A small masked image model, trained from scratch.
Model: encoder norm layernorm, encoder patch size [8, 8], encoder layers 12, encoder width 384, decoder width 256.
Training: soap at rate 0.0025, 13100 steps, batches of 128.
Data: trained on simulated telescope pictures of galaxies, 48750 training examples.
Rows from block 8 of the encoder of a small masked image model, named by matrix and row number. Rows with one number belong to one neuron. Each number is 128 + 32 x the weight over its row's rms, rounded and kept within 0 to 255. All counts start at 0. After the name is the row's rms in percent of the matrix's.
Before each neuron's rows are labels from the 100 images, of 14976, where the neuron reaches its highest value: "strongest on" is what is common among them; "lies over" is the class under the peak. Only what is clearly more common there than usual is listed. The data: simulated telescope pictures of galaxies. In brackets: how many of the 100, against the usual share in percent.
# fc1: MLP up (encoder.blocks.8.mlp.fc1.weight, 768x384), inputs 256-383
# fc2: MLP down (encoder.blocks.8.mlp.fc2.weight, 384x768, transposed), outputs 256-383

strongest on: barred spiral (73 vs 9.1); winding: anticlockwise outward (63 vs 13.4); tilted (49 vs 18.3); winding: clockwise outward (37 vs 13.6)
lies over: galaxy (73 vs 16.6)
fc1.144 130 [ 69 133 128  91 132  59 167 101 144  55 143  74 161  89 158 114 133 108 148 122 187  76 161 143 160  60 132 143 108 154 102 131  83 203 133 152 160 154 133  96 183  65  82  87 132 138 143 187 120  88 200 124 123 117 170 154 140 141  94 163 135 116 118 149 120 168 161 153  92 134 127 109  99 188  79 125 125 143 188 123 129 148 136 107 120 190 116 161  91 163 139 185 129 123 163 108 134 163 152 104  99 124 132 153 180 144  36 137 156 217 125 144 128 109  89  97 121 126 139 153 144  96 172 161 125 140 158 115]
fc2.144 137 [120  27 101 116 175 116 135 108 112 151  92 142 130  91 175 104 162 155  81 135 124 142 133 155 167 168  75  95 160 127 137 179 134  99 156 137 143 169 116 135 160 121 119 168 111 107  91 177 120 127 136 154  86 122 158 144 147 180 163  93  80 145 141 160 142 150 197 140 120 138 153 119 214 163 101  84 159 121 128 139 105 164  62 115 123 140 182 114  86 150 152 107 138 156 123 168  99 126 143  71 159 141  82  74 155 125 187 154 101 111 156 114 114 180  77 112 161 134  97  84 137 116  45 113 104 134  86 127]

strongest on: merging pair (100 vs 8.9); small (52 vs 23.9)
lies over: galaxy (97 vs 16.6)
fc1.516 101 [178  92  91 112 170  61 155 152 143  83 126  93 121 131 125 113 141 163 139 147  65 123 110 154  56 150  95 130 159 182 112 114 137 113 120 196 109 120  75 126  81 166 103 152 176 163 151 122 140 133 129 138 122 114 137 115 167  65 129 122 106 124  70 133 111 150 141  96  85  89 116 123 114 122  92 124 162 120 117 176 170 158 167 103 108 106 118  68 109 109  80  98 133  90 173 137 121 116 178  98 133 177 123 129  89 149 132 140 124 126  39 113 151  82 100 137 139 133 153 116 125 128 162 179 137 170 127 109]
fc2.516 098 [125 136 133 119 108 106 127 117 164 137 116 131 130 124  90 118 138 141 255 160 147 110 126  93 162 105 127 112 104 148 157 108 114 110 100 137 138 137 138 113 138 126 116 159 137 146 117 128 110 136 114 131 142 135 126 124 137 160  91 125 141 119 153 110 136 134 111 184 133 134 114  95 141 114  90 102 114 142 157 114 134 123 138  95 156 154 144 145 134 124 133 104 148 113 160 155 113 123 123 157 103 112 132  99 138 143 116 134  99 105 180 141 124 142 114 115 115 156 122 146 131 146 147 117 140 137 128 153]

strongest on: merging pair (93 vs 8.9); small (65 vs 23.9)
lies over: galaxy (99 vs 16.6)
fc1.467 146 [117 131 137 121 150 153 139 109 122 102 122 125 120 132 111 179 155  83 138 159  81  62 127 113 175  85 105 119 121 107 115 162  96 169 133 114 118 100 105 120 116 116  75 129  58 101 158  92 188  96 117 188 109 149 135 127 177 141  87 140 136 127 143 103 100 144 171 131  95 127 143 172 121 126  88 147 151 104 126 146 124 157 133 152 116 130 132 110 114  67 157 170  35  88  98 122  94 101 136 158 138 132 132 115 147 123 140 195 101  87 127 120 109  60  84  88 102 148 129 114  57  85 211 157 107 134 156 102]
fc2.467 135 [238  85  79 113 153 106  80 127 137 129 145 121 159 108 156 126 107 156  69 163  90 186 147 112 141 149  94  86 114 151  85 155 120 102 140 138 140 130 116 162  98 125 152 152 144  92 116 145 174 101 173  93 122  77 120 161  89  79 154 189 137  85  95 152 123 137 167  90 125 171  79 106 157  81 137 163  79 141 151 125  72  95 168 120 125 115 132  91 128  75 139 171 163 129 128 170 117 137 124 143 150 140 115  76 193  53 156 169 164 139 134 189 149 154 115 145 140 137 130  54 134 180 116 145  52 126  85 163]

strongest on: barred spiral (100 vs 9.1); winding: clockwise outward (63 vs 13.6); winding: anticlockwise outward (37 vs 13.4)
lies over: galaxy (95 vs 16.6)
fc1.560 141 [ 98 129 142 139 133 127  93 108 116 104 141  53 161 113 106 158 126 117 134 129  67  72  99  94 157 139 139 162 138 115 159 119 184 134  96  68 147 119  96  99 191 133 130 144 150 176 138 119 196 108 168 190 115 130 147  64 138 119 154 173 105 128 114 180 107 167 178 122 182 106 144 173 177 117 106 142 116 114 127 113  82 140  82 102  69 126 111 117  95 128 176 147  63  96 156  80 120 177 119 104 153 103  83 153 136 111 142 116 111 132 133 161 129  66 117 113 105 147  76 176 115 161 134 121 103 164  83 155]
fc2.560 140 [179  93 137 110 130 156  88 106 172 181 150 105  86  89 104  97  97 145 213 106 131 110 134  99 194  91 182 185 125 121 125 132 118 104  92  84 131 167 154 115  99 126  63 123  84  84 136 121  98 141 183 235 158 101 177  78 124 177 137 121  88 135 114 143 105 146 203 136  98 159 167 135 130 118 113 113 127 134 176 130 135 131  77  98 134  74  82 122 106  72 164 109 100 136 131 209 100 189 137 134 136 133 130 118 166 124 117 182 128  84 172 126 119 104 163  95 174 132 124 102  70 104  97 115 135 135  92 101]

strongest on: noisy (67 vs 30.1); tilted (65 vs 18.3); small (63 vs 23.9); many-armed spiral (52 vs 8.8)
lies over: galaxy (40 vs 16.6)
fc1.421 129 [111  86  95 141 129 168 138 159 129 146 141 133 105  81 153  95 172 130 144 132 130 158  87 141 164 119 135 170 113 148 139 130 156 110 131 131  92 161 162  77 144 136 163 159 131 115 141 133 180 171  69 135 194  67 134 157 143 130 139 126 102 129 129 123  94 164 155 153 148 152 144  83 174 139 100 126 170 103 123  87  86  91 137 140 110 131 115  98  83 134 132  89 128 118 142 152 137  84 189 139 126  90 180 130 106  80 105 104 159 113  62 154 128 160 130  82 168 111  63 115 146 146 119 139 107 105 176 108]
fc2.421 117 [110 105  91 119 147 117 125 146 156 108  89 137 107 109  61 120 140 127 255 123 104 124 134 132 118 145 136 116 119 121  95 102 131 134 131 156 152 124 135 107 152 148 165 116 173 126 165 109 102 151 120  79  85 134  98 107 151 127 121 120 109 110 101 126 165 146 120 150 145 114 124 100 103 114 124 152 138 150 137  78 109 127 124 112  97 107 151 136 140 135  64 117 128 149 130 108 143  87 137 138 115 135 173 123 136 164 131 146 119 116 119 105 167 155 139 143 187 129  94 110 159 151 173 134 108  94 122 126]

strongest on: merging pair (100 vs 8.9)
lies over: galaxy (96 vs 16.6)
fc1.180 139 [119 117 112 147 155 141 128 166 156  78  95 129 120 162 147 107 121 116 156  99 101 161 112  72  92 130 146  82 118 134 124 100 110 157 106 160 118 174  74 112  98 110 149 114 121  41 144  52 106 123 127 124  83 106 179 166 140 144 187 146 147 130 111  66 159 117  83 163 131 117 106 118  64 123  63 103 130 149 101 239 168 140 178 111 109  98 159 174 153 158 169 118 172 134 126 140 118  95  97 102 102 157  73 157 146 125  81 169 127  75 137 109  98 101 136  75 176 107 142 149 127 118  85 185 193 159 175 130]
fc2.180 158 [105 155 105 109 108 133  81 137 104 105 112 127 102 107  81 113 170  54 152 121 118 105 131 136  91 117 175 135  97  66 154 157  74 121 205 112  59 167 146 114 155 119 167 114  81 135  91 107 119 129 107 107 156 117 143  95 112 142  98 149  99 114 106 112 132 134 124 119 130 188 171 144 160  98 127 201 104 150 130 128 114  76 163 176 161 110 139 170 173 161 119  73 188 139 162 112 152 119 111 185 124 108 111 123 116 142 161 146 163 122 103 124 150  62 150 135 158 114 105 117 156 110 154 122 145 111 125 108]

strongest on: two-armed spiral (100 vs 9); winding: anticlockwise outward (52 vs 13.4); winding: clockwise outward (48 vs 13.6)
lies over: galaxy (82 vs 16.6)
fc1.567 208 [133  80 123 124 122  78  85  57 123 102 131 138  93 136 148 149 139  88 133  92 167 118 129 202  64 124  88 153 156  82 146 143 138 105 129 164 137 121 190 116 149 114 124  97  94  90 140  99 114 102  90 101 162 157 148 198  89 172 114 116 128 153 162 149 142 115 102  69 167 105 170 164 170 150 170 125 140 104 148  75 153 129 117 131 112  89 112 114 217 154 145 114 123 160 156 102 115  62 133 129 128 151 123 130 161 184 190 177 129 130 113 107  77 143 102 199  87 158 122  79 167 133 118 116 130 208 127 107]
fc2.567 220 [164 163 144 144 102 113 182 104 121 124  70 124 120 146 173 117 109 152  59 139 158 158 151 109 154 139 195 103 142  90 115 129 109 140 154  62 168 124 100 145 131 179 130 122 134 136 118 104 113 120 124  73  67 188 110 188 158  97 125 108 124  77 163 114 207 159  51 130 159 112 164 130 170 167 149 154 162 158 142 124 139 145 154 176 127 186 163 173 112 125  61 127  95 159 130 102  69  94 156 127  85  67 137 179  68 143 110  90 150  92 131 111 121 175 129 143 138 138 111  94 117 147 157 138 140 110 133 175]

strongest on: barred spiral (71 vs 9.1); many stars (63 vs 35); winding: anticlockwise outward (44 vs 13.4); merging pair (26 vs 8.9)
lies over: galaxy (91 vs 16.6)
fc1.667 129 [123  89 152  76  68 195 101 182  99 147 175 115 118 117 140 121 150 150 148 101 144 139 101 150 117 183 114  82 155 156 133 111 134 130 160  97 152  90 123  77  66 149 125 144 147 118 140 140 121 140  60 123  99  83  65 144 173 136 121 138 199 110 121 129 111 104 119 137  85  93 104 130 143 103 112 155 128 190  35 190 165 146 130 158  96 136 130 121 142  91  95 139 126 203 159 193 189  62 156 182 104 153 116 126 183 110 141 133 121 136 186 119  92 121 150  85 125  95  83 138 131 137 113 114 132 159  63 173]
fc2.667 128 [ 59 124  84  87 124 147 132 119 170 126 104 146 127 123 139 115 135 106   0 141 123  80 133 174  91 103 138 151 103 124 132 147 115 166 115 117 113  96 160  91 153 134  61 163  78  90 129 178 137 155 170 169 133  97 147 150 151 174 130  96 106 115 141 134 135 129 126 122 165 193 146 129 163  51  96 158 141 110  78  65 103 169 154 120 121 147 163 124 103 178 109 143 120 130 105 103 107 130  76  85 161  71 144 193  85  81 124 117 177 150 147 139 147 133 137 159 103 141 112 140 167 135 114  97 141  71  97 118]

strongest on: merging pair (100 vs 8.9)
lies over: galaxy (100 vs 16.6)
fc1.356 142 [112  85  57 124 126 167 118 113 143 117  86 123  97 104 129 132 106 121 141  71 115 119 100  59 117 166  89 110 116 106 148 143 102 174 148 156  67 157 100 116 114 153 136 103 113  94 225 124 135 135 130 136 136  94  91 136 123 181 165  91  82 113  83 100  49 124 111 109 120 100 159 101 145  87 159 118  91 155 138 148 157 123 183 113 117  96 114 136  90  95 135 117 111 143 147 185 202  77 166 130 138 200  56 139 138 132 122 138  86 105  73 147 196 100 140  89 116 119 147 104  41 161 116 135 134 124 164 203]
fc2.356 123 [143 156 113 135  97  82 117 154 151  97 110 111 110 146  93 108 105 137 255  99 140 104  97 103 183 158 107 149 106 173 122  93 135 118 172 153 105 126 112 196 105 140 144 153  93 110 134 110 132 143 123 124 151 158  65 158 103 133  80 116 126 107 138 138 110 118 120 135 128 157 112 162 148 145 137 130  87 172 106  94 133 132 156  89  69 110 133 155 105 146 148  95 138 117 184 120 101 162 156  95 103 101 103 129 122  94 130 149 104  99 206 156 152  85 143 139 114 102 164 190 140 129 133 111 111 134 140 149]

strongest on: two-armed spiral (77 vs 9); winding: clockwise outward (56 vs 13.6); winding: anticlockwise outward (44 vs 13.4); tilted (43 vs 18.3)
lies over: galaxy (100 vs 16.6)
fc1.267 124 [186  82 169  74 108  79  96 164  33  77 151 114 130 101 125 150 167 162 140  68 125 110 127 142  70 180  56 133 191 120 113 112 117 132 101  85  76 137 107  83 137 108 150 155  86 153 126 118 180 130 127 124 142 152  93 149 103 161 127 121 104 113 132 113  70 127 154  89 171 167 120 107 167 159 136 117  84 107 202 117 179 130  90 130 162  97 149 154 103 137 137 205 142 111 111  96 143 184  89 136 107 160 117 100 119 184 134 134 146 154 115 122 101 102 130 145  99 139 156 107 161  89 129 153 133 147 115 146]
fc2.267 143 [ 85 153 164 127  96 150 158  93 129 149  83 115 171 124 164  72 141 141   0 153 122 159 146 148 124 113 188 110 137 133 155 138 136 114 155  86 162 135 119 133 148 132 135 147 178 139 131 137 163 133 190 117 141  95 149 147 152 114 103 161 148 111 125 146 161 113 123 137 117 120 158 156 113 147 140  91 197 131 115 148 129 102  87 110 176 196 102 144 112 121 109 119 125 153 146 161  83 125 112  92 113 112 127 158 157 172 100  82 142 114 127 160 119 161 143 132 125 148 104 139 103 131 154 148 155 117  83 146]

strongest on: tilted (54 vs 18.3); barred spiral (51 vs 9.1); winding: anticlockwise outward (44 vs 13.4); winding: clockwise outward (43 vs 13.6)
lies over: galaxy (57 vs 16.6)
fc1.646 126 [174 134 113  79 106  97 147 157  97 153 156 102 113 171 143  99 116 161 119  92 104 170 140 125 151  42 111 145 118 188 112  77 160  72 178 134 130 113  92 161  74 116  82 129 140 161 108 129 119 101 137  97 120 135 121 144  83 116 155 177  70 110 123 117  84 149 146 126  94 145  63 141 145 159 150 122  94 128  99 155 117 146  78 131 111  58  88 100 177  71  99 128 198  81 125 119 122  94 148  85 136  84  82 122 143  60 131 144 149 102 107 110 162  87 155  99 136 117 131 135 107 143 100 143 123 124 125 109]
fc2.646 101 [108 113 138 137 134  86 127 156 136 102 143 149  98 127 128 134 149 113 255 201  90 126 135 157 128  95 140 129 149 140 133 150 125 117 102 126 100 177 148  96 148 142 131 117 141 159 113 112 132 180  95 158 138 170 120  97 117 130 118 109 160 128 135 132 134 150 100 116 105 129 134 135 151 158 130 146 109 115 135 112 180 172 109 135 131  97 118 129 108 151 108 135  73 105 129 157 101  83 122 152 166 144 169 121 106 115 182 111  94 107 112 151 105 141  83 148 187 140 126 124 152 111 156 126 159 124 122 136]

strongest on: noisy (88 vs 30.1); edge-on disc (52 vs 9.3)
lies over: galaxy (42 vs 16.6)
fc1.168 126 [108 120 143 139  81 102 115 148 167  88  90 163 127 136  92  98  69 116 191 154 126 146 133 160  82 114  98 121 103 167  70 191 121 169 126 147 146 106 109 136  77 149  73 143  75 141 190 124 169 127 123 124 130 126 139 126 141 143  73 125 142 120 130 165 185  93  92  82 100 113 110 121 118 144 119 145 188 118 161 148 168  96 155 137 188  97 148 102  92  92 124 109  91  99 142 124 106 121 139 152  63 178 179 153  78  54 174  90 180 142 131 141 140 103  89 167  65  83 151 173 151 155 130  77 104 113 185 138]
fc2.168 092 [ 89 147 115 127 116 154 131 120 137 132 133 125 145 100 118  69  92 155 255 122 124 139 146  95 148 132 163 121 182 122 126 110 171 135  69 141 151 168 151  99 145 136 138 132 149 104 133 187 128 148 119 132 120 153 128 155 146 129 181 122  95 131 100 122 136 202  95 123 126 144 149 162 123  86 111 131  94 110 104  94 107 138 127  92  99 144 121 136 141 150  87 104 141 133 183 119 143 154 143 129 116 118 109 150 144 139  92 125 131  96 142 160 150 108 139 125 191 138 101 139 129 139 173 160  95 154  98  75]

strongest on: two-armed spiral (38 vs 9); ring galaxy (28 vs 9.4)
lies over: galaxy (49 vs 16.6)
fc1.485 116 [104 147  73 147 150 105 109  93  86  92 101  75 144 133  96 157 112 116 161  81 138  71 150 159  77 141  59 150 112  84 170 151  69 116 176 115 129 104 166 142 124 123  99  72 109 100 138 118 144 190 101  86 185 119 154 150 158 143 136 131  99  78 115  96 128  89 146  85  98 164 103 131 181 178 140 123 134 128 123 141 158 178 114  89 115 118 155  91 118  72 140 169 139 154 130  95  91 121 147  82 161 152  82 109  81 127 155 124 137 117  97 112  92  84 150  45  65 147 125 158 120 131  93 161 122 138 159 145]
fc2.485 106 [111 107 143 106 119 121 119 146 134 130 143 104 108 157 108 117 138 128 255 153 101 132 134  81 142 163 127 127 152 144  88 129 119 145  94 158 142 196 101 128 117 134 101 127 136 149 136 131 114 109 132 158 125 146 142 115 127 124 138 128 144 152 149 132 144 115 141 140  97 134 161 174 120 129 146 134 111 151 121 123 121 142 100 129  71 187 156 125 109 103  88 104 134 110 135 123 124 143 144 184 124 106 148 149 118 143 102 143 147 137 158 155 123 150 134 131 149 135  87 144 132 116 149 153 158 126 114 166]

strongest on: noisy (68 vs 30.1); tilted (43 vs 18.3); merging pair (41 vs 8.9); barred spiral (36 vs 9.1)
lies over: galaxy (85 vs 16.6)
fc1.171 135 [138  89 187  79 140 116 132  79 145 132 197 112 157 104 135  97 124 116 167 109  88 176  99 133 109  81 135  78 140 119 115 121 134  91 131 134 148 153 147 128 143 142 122 109 104 161 223 100 137 138  43  84 109 146  99 103 158 105 105 120 137  77  92 105 137 155 197 158 130 129 156 157 122 111 116 118 103  89 101 174  85 147 142  91  99 101 169 180  65 146 129 231 120 123 104 104 102 114 141 148  96 144  90 117 128 155 127 140  83  71 117 120  67 129  58  79 131 123  83 127 109 101 153 177 121 149 127 122]
fc2.171 146 [105  69  97 144 130 114 114  86 129 156  83 115 128 148 117 141 140 117   0  82 142 143 140 141  62 165 135 125  59  83 114 159 115 110 112 141 124  92 139 113  76 136 154 159 109 109 144 174 110 104 156 111 100 105 166 122 127  93 144 155 162 100 113  83 145 177 127 170 148 158 162  99 131 133 192 126 124 133 179 167 131 179 100 139 163  94  87 116 123 161 179 106 189  72 115 122 137 120 145 139 184 157 166 161 111 113 121 136 160 116 140 146 160 134 141 134 112  96  52 102 132 136 111 149 126 183 134 124]

strongest on: two-armed spiral (65 vs 9); tilted (61 vs 18.3); winding: clockwise outward (59 vs 13.6); winding: anticlockwise outward (41 vs 13.4)
lies over: galaxy (95 vs 16.6)
fc1.298 129 [137 117 163 104  79 111 144 137  67 138 150  94  92 126 121 138 120 101 141 150 152 128 129 114  75 169  98 127 191 160 201 144 148 178 162 104 127 121 110  93 155 130 166 107 139 146 162 130 128 135 149 101 129 114 104 147 134  79 139  93 110 122 167 122 107 120  73 152 183 194 145 167 170 185 112 133  69 109 186  79  85 124  21 105 122 127 150 191  80  80 164 122 197 148 164 115 163 111 120 173 120 103 124 104 136 133  79 126 186 139 118 134 131 163 115 109 115 193 105 164 133 171 126 167 169 119  88 188]
fc2.298 141 [150 140 151 130 120 133  91 129 126 141 112 142 206 120 142  89 168 122   0 162 127 132 154 156 146 124 156  76 112 104 134 139 126 118  97  94 133 122 122 127 148 120 158 120 150  94 108  87 124 155 139 170 148 143 158 134 160 163 130 168 127 143 119 148 153 137 136 104 128 145 122 159 154  99 120 104 177 169  97 150 114  88  62 103 151 157 115 141 106  87 106 112 141 111 113 137 111 163 145 122 103  95 119 123 155 133 117  91 120  93 111 142 140 133 118 140 142 145 124 136 109 147 129 109 181 103 147 126]

strongest on: barred spiral (61 vs 9.1); winding: anticlockwise outward (55 vs 13.4); winding: clockwise outward (44 vs 13.6); two-armed spiral (38 vs 9)
lies over: galaxy (50 vs 16.6)
fc1.647 118 [118 125 147  94 113 172 120 112 152 121 134  94 134 168 147 132 136  94 165  81 106 181 167  97 111 209  95 126 105 172 118 147 142  43 131 151 116  95 108 149 158 131 166 160 131 134 114 141 150  82 139 147 175 141 123 157 139 127 161  98 148 128 141 142 190 145 139 133 128 120 121  82 153 115  90 153 128 143 101  83 153 156  98 152 118 114  96 113 153 109 112 149 150 177 143 138 157  71 124 116 136 154 138 138 118 116  78  63 167 135 134 113 106  99 153  88 151 103 104 122 111 124 120 149 175  71 111  97]
fc2.647 106 [120 117 128 103 107 124 153 187 130 142 135 110 123 139 128 112 116  87 255 117 119  75 112 124 150 113 112 138 131 142 113 124 143 139 141 134 135 125 110 124 135 133 144  96 110 116  92 111 153 150 140 151 115 128 117 110 103 122 143 134 128 133  99 101 191 149 168 133 110 158 146 126 134 123 138 137  78 138  98  95 134 162 100 100  99 106 127 152 171 150 104  75 140 116 128 127  74 134 124 129 135 102  83 113  97 118 117 148 131 132 120 146 164 153 124 132 160 119 109 121 179 193  69 104 135 133 143 148]

strongest on: merging pair (71 vs 8.9); ring galaxy (28 vs 9.4)
lies over: galaxy (55 vs 16.6)
fc1.666 104 [ 82 161  71 138 105 151 140 144  82 164  79 157 198 126 131 122 129 139 130 137 129  41 143 139 122 165  64  96 148 118  92 107 136 118 113 144 137 108 128 142  83 129 102  95  92 169 157 184 111 151 127 156 162 161 155 146  73 126 195 117  71 135 182  97 168  98 110 137 163 122 112 116 112 142 129 141  83 122 139 139 172 150 131 111  89 105 100 121 139 142 160  97 125 139 114 144 130  86 123 162 117 141  97 167 149 192 140 152 125 100 103 157 148 133 111 120 158 151 166  83 113 153 147 123 129  74 108 116]
fc2.666 116 [116 142 117 142 119 120 136 134 132 114 109 119 131 139 129 123 119 130 255 150 140 123 117 114 148 136 133 124 120 140 121 122 144 146 109 133 131 138 140 127 122 138 129 140 118 142 125 132 119 140 130 166 119 158 108 140 110  98 125 134 122 134 124 126 139 139 139 145 110 118 134 132 142 115 121 152  95 123 146  99 134 138 132  98  97 130 150 142 133 126 127  92 158 137 131 150 111 116 122 160 152 103 119 134 117 147 137 153 123 144 133 142 149 142 126 128 143 124 119 130 143 138 146 124 140 136 122 124]

strongest on: barred spiral (51 vs 9.1); winding: clockwise outward (44 vs 13.6); winding: anticlockwise outward (39 vs 13.4); many-armed spiral (32 vs 8.8)
lies over: galaxy (74 vs 16.6)
fc1.2 119 [109 111 146 118 136 150 168 162 100 109 161 114 101 123 111 130 136 131 117  92 124 129 121 137 156 140 126 147 136 169 140 154 147 144  79 110 112 133 103 101  76 181 112 143 104 163 105 124 165 133 169 129 151 112 145 121 161 115 164 122 158  78 120 113 153 218 145 148 125 152 157 136 172 117 130  94  75 132 123 110 142 102 164 124  97 156 115 164 119 102 126 169 160 136 179 117 171 187 128  86  91 132  83 142 158 120  94 125  94 166 136 149 159 113 167 160 119  80 141 118 142 109 155  83 112 152 161 152]
fc2.2 132 [ 90 122 121 139 125 100 138 163 133 125 107 149 132 150 129 137  94 113   0 147 132 158 154 154 191 139 142 123 137  85 109 126 207  89 142 154 155 112 148 129 132  85  94 118 123 132 163 148 147 147 127 120 157  86  81  92 111 106 109 105 163 152 156 137 154  86 116 132 125  85 127 140 112 136 124 152 166  80 146 180 119 117  98 149 132 122 124 143  99 177 103 159 161 134 155 130 108 114 156 120 173 147 118 150 140 152 148 140 125 109 106  90 112 154 146  97 127 173  59 138 137 158 135 176 161 113 111 105]

strongest on: merging pair (100 vs 8.9)
lies over: galaxy (73 vs 16.6)
fc1.463 138 [219 143  65 138 227  76 146 139 131 125 191 163  89  79 115 130 163  99 121 135 118 136 156  90 150 104  89 157 127 124 146 132 145 129  86 137 125 123 135 137  71 142 135 180 194 121 167 152 153  74 166 125 114 180 102 145 148 144  68  94 135 120 118  90 132  84 112 159 106 107 124  89  56 185 152 146 190 105 162 157 109 147 105 131 159  90 138  72  56  76 121 152 121 150 150 126 156 132 152  90 100 146 115 132 127 132 148 143 120 145 105 101 139 142 118  54 130 153 105 113 119  88 100 123 164 117  88 133]
fc2.463 145 [155 130  54 137  97 149 100 142 121 160  45  87 173 137 155 165 115 108  88 157 197 136 130  59 104 141 191 180 101 104 153 156 126 129 149  93 160 107 128 120 115 164 129  99 123 163 104 111  93 141  86 105 128  94 182  73 119  88 188 162  85 124  99 107 155 178  67 135 157  98 132  49 144  65 108 190  99 129 182 159 174 102 165 196 155 177  98 140 224 138  92 155 182 130 137 128 122 111 106 112 134 151 149 145  91  72 118 140 138 113 166  92 104 128 196 135  66  98  99 104 130 123 116 134 159 130 130 109]

strongest on: barred spiral (98 vs 9.1); winding: clockwise outward (50 vs 13.6); winding: anticlockwise outward (48 vs 13.4)
lies over: galaxy (78 vs 16.6)
fc1.705 178 [102  96 146  97 169 207 146 184 136 142 139 106 139  64  89  80 140 174 135 139  73 142 143  78 109 149 159 119 132 140 139 155 135 120 127 126  99 159  88 119 120 125 113 153 180 170 189 151 126 182 162 159 109  54  91  74 119 198 162 145 152  72 110 140 103 111 120 141  90 168  85 131  69 110  80 160 139 133  82 239 116 139 152 118 143  90 109 108  90 131 110 127 142  74 142 198 107 143 134 135 130 153 115  90 135  50  82 117  96 165 140 148 173 107 127 107 146 147 122 167  82 111 134 140 174  40 122 147]
fc2.705 183 [129 161  95 172  70  42 166  95 139  84  80 157  95 133 138 141  96  83 116  75 181 106 138 151  73 117 184 108 143  70 120 131 113 147 118 157 148 153 156 106 108 152 108  95  61 130 120 126 132 122  87 105  76 186 120 128 140  55 117 101 128 107 128  81 169 118  94 162 116  80 127 114 181 147 157 117 136 129 140  71 188 165 165  99 100 158 133 161 147 123 123 135 124 146 145  75 157 150 116  93 123 129 146 175 100 179 126 115 123 101 159  93 108 183 122 132 176 125 132 128 149 130 161 136 138 124  63 155]

strongest on: barred spiral (82 vs 9.1); tilted (54 vs 18.3); winding: clockwise outward (45 vs 13.6); winding: anticlockwise outward (41 vs 13.4)
lies over: galaxy (71 vs 16.6)
fc1.413 118 [167 133 138 145  98  92  99 119 111 156 176  69  97 122 175  95 141 129 155 127 119 163 185  80 118 117 170 169 129 106 112 112 128 163 116 149 169 138 173 167 120 138 136 140  93 114 103 156  59 100 115 220 144 143  94 126 114 163  86 141 109 132  95 141 103 121 167 128 109 151  96 100 148  81 150  99  68 156 117 157 120 134  90 168 158 108 129 141 142 162 105 159 163 139  99 152 118  73 135 154 125 176 140 128  58 142 103 146  83  95 125  87  93 140 156  42  86 119 151 154 115 111 116 114 143  91 122 119]
fc2.413 103 [138  90 100 134 126 109 137 129  89 148 136 116 130 134 106 138 133 148 255 144 143  86 138 136  98 116  75 149 128 163 150 116 130 119 124 146 142 177 122 122 117 122 114 147 136 141  95 126 127 154 141 137 109 147 134 158 133 150 136 127 159 118 141 124 127 131 111 160 145 131 127 102 140 147  77 130 140 114 104 110 127 146 179 135  87 166 139 176 138 153 140 111 107 118 144 137 132 131 147 156 113 155 170 159 148 126 132 144 141  84 155 162 147 135 107 127 138 119  84 160 154 149 125 158 106 120 127 117]

strongest on: tilted (56 vs 18.3); ring galaxy (32 vs 9.4)
lies over: galaxy (98 vs 16.6)
fc1.35 148 [164 116  83 176  94  97 132 139 113 110  61 143 124 117 137 121 169  43 127 138 114 118 104  74 116 149  86 146 141 159 138 106  85 138 183 101 130 122 101  79 155 128 177 106  98  79 183 139 115 135 124 169 119 129  75 134 159 159 112  94  89 183 124 112  99  96 142 111 106 167 143 130 179 148 120  76 138  85 204  89 107 141  91  82 126 154 187 185  88 150  82 123  82  95 109 110  80  63  73  89  95 111 136 133 164 137 161 139  80 100 121 172 120 139 196 167  73 168 117 102 182 155 101 123 175 166 150 122]
fc2.35 138 [111 144 137 132 118 126 155 118 114 139  90 155 122 113 141 142  72 141 169 146 146 145 144 153  93 166  93  86 100  97 111 182 121 141 147 179 123 103 132  91 127  93 177 124 156  77 103 140 125 119 123 163 169 167 112  91 145 136  77 139 157 153 126 146 132 166 111  74 114 177  68 124 130  87  94 128 147 125 121 128  96 128  99 154 132 191 139 103 193 165  98  81 165 143 113 108 141 198 152 183  85 150 193 141  64 108 172  89 141 142 116 112 171 124 210 217 159 124 157 151 173 127  89  98 130  84 147 144]

strongest on: noisy (65 vs 30.1); star cluster (58 vs 9.1)
lies over: galaxy (80 vs 16.6)
fc1.468 135 [167 127  72 116 112 146 164  94 105 130 117 135 136 162 100 101 181  56 151  94 141 149 143 131 161 118  61 178 140  85  98 121  89  95 120 139 177 154  75 168  74 119 128 124  94  99 130 195 127 144 140  88  98 149 108 122 105 145 122 126 117 177 115  63 100 111 105 103 183 118 169 224 129 159 106 156 136 120 154 121 142 117  67 116 127  97 149 182 179 172 159 152 131 112 108 118 103 118 113 144 142 161 113 145 106 116 162 119 118 144  86 157 180 111 177 135 139 134 143 133 108 147  96  52 156 179 126 161]
fc2.468 120 [118 120 139 116 120 116 129 148 122 162 103 145 147 100  72 144 114 107 255  97 150 106  93 121 139 108  72  90 120 149 138 161 137 144  94 179 108 123 141 120  98 141 138 121 143 176 121 103 118 127 134 137 158 194 130 119 101 129 126 140 109 132 132 110 149 158  91 106 108 111 128 121 134 118 115 121  85 136 130 121 105 115 140 144 112  83 148 123 154  92  70 120 165 125 165 146 113 155 131 166 124 121 160 147 120 102 141 156 122 143 120 114 131 140 162 113 132 113 158 161 154 149 151 110 125 131 155 134]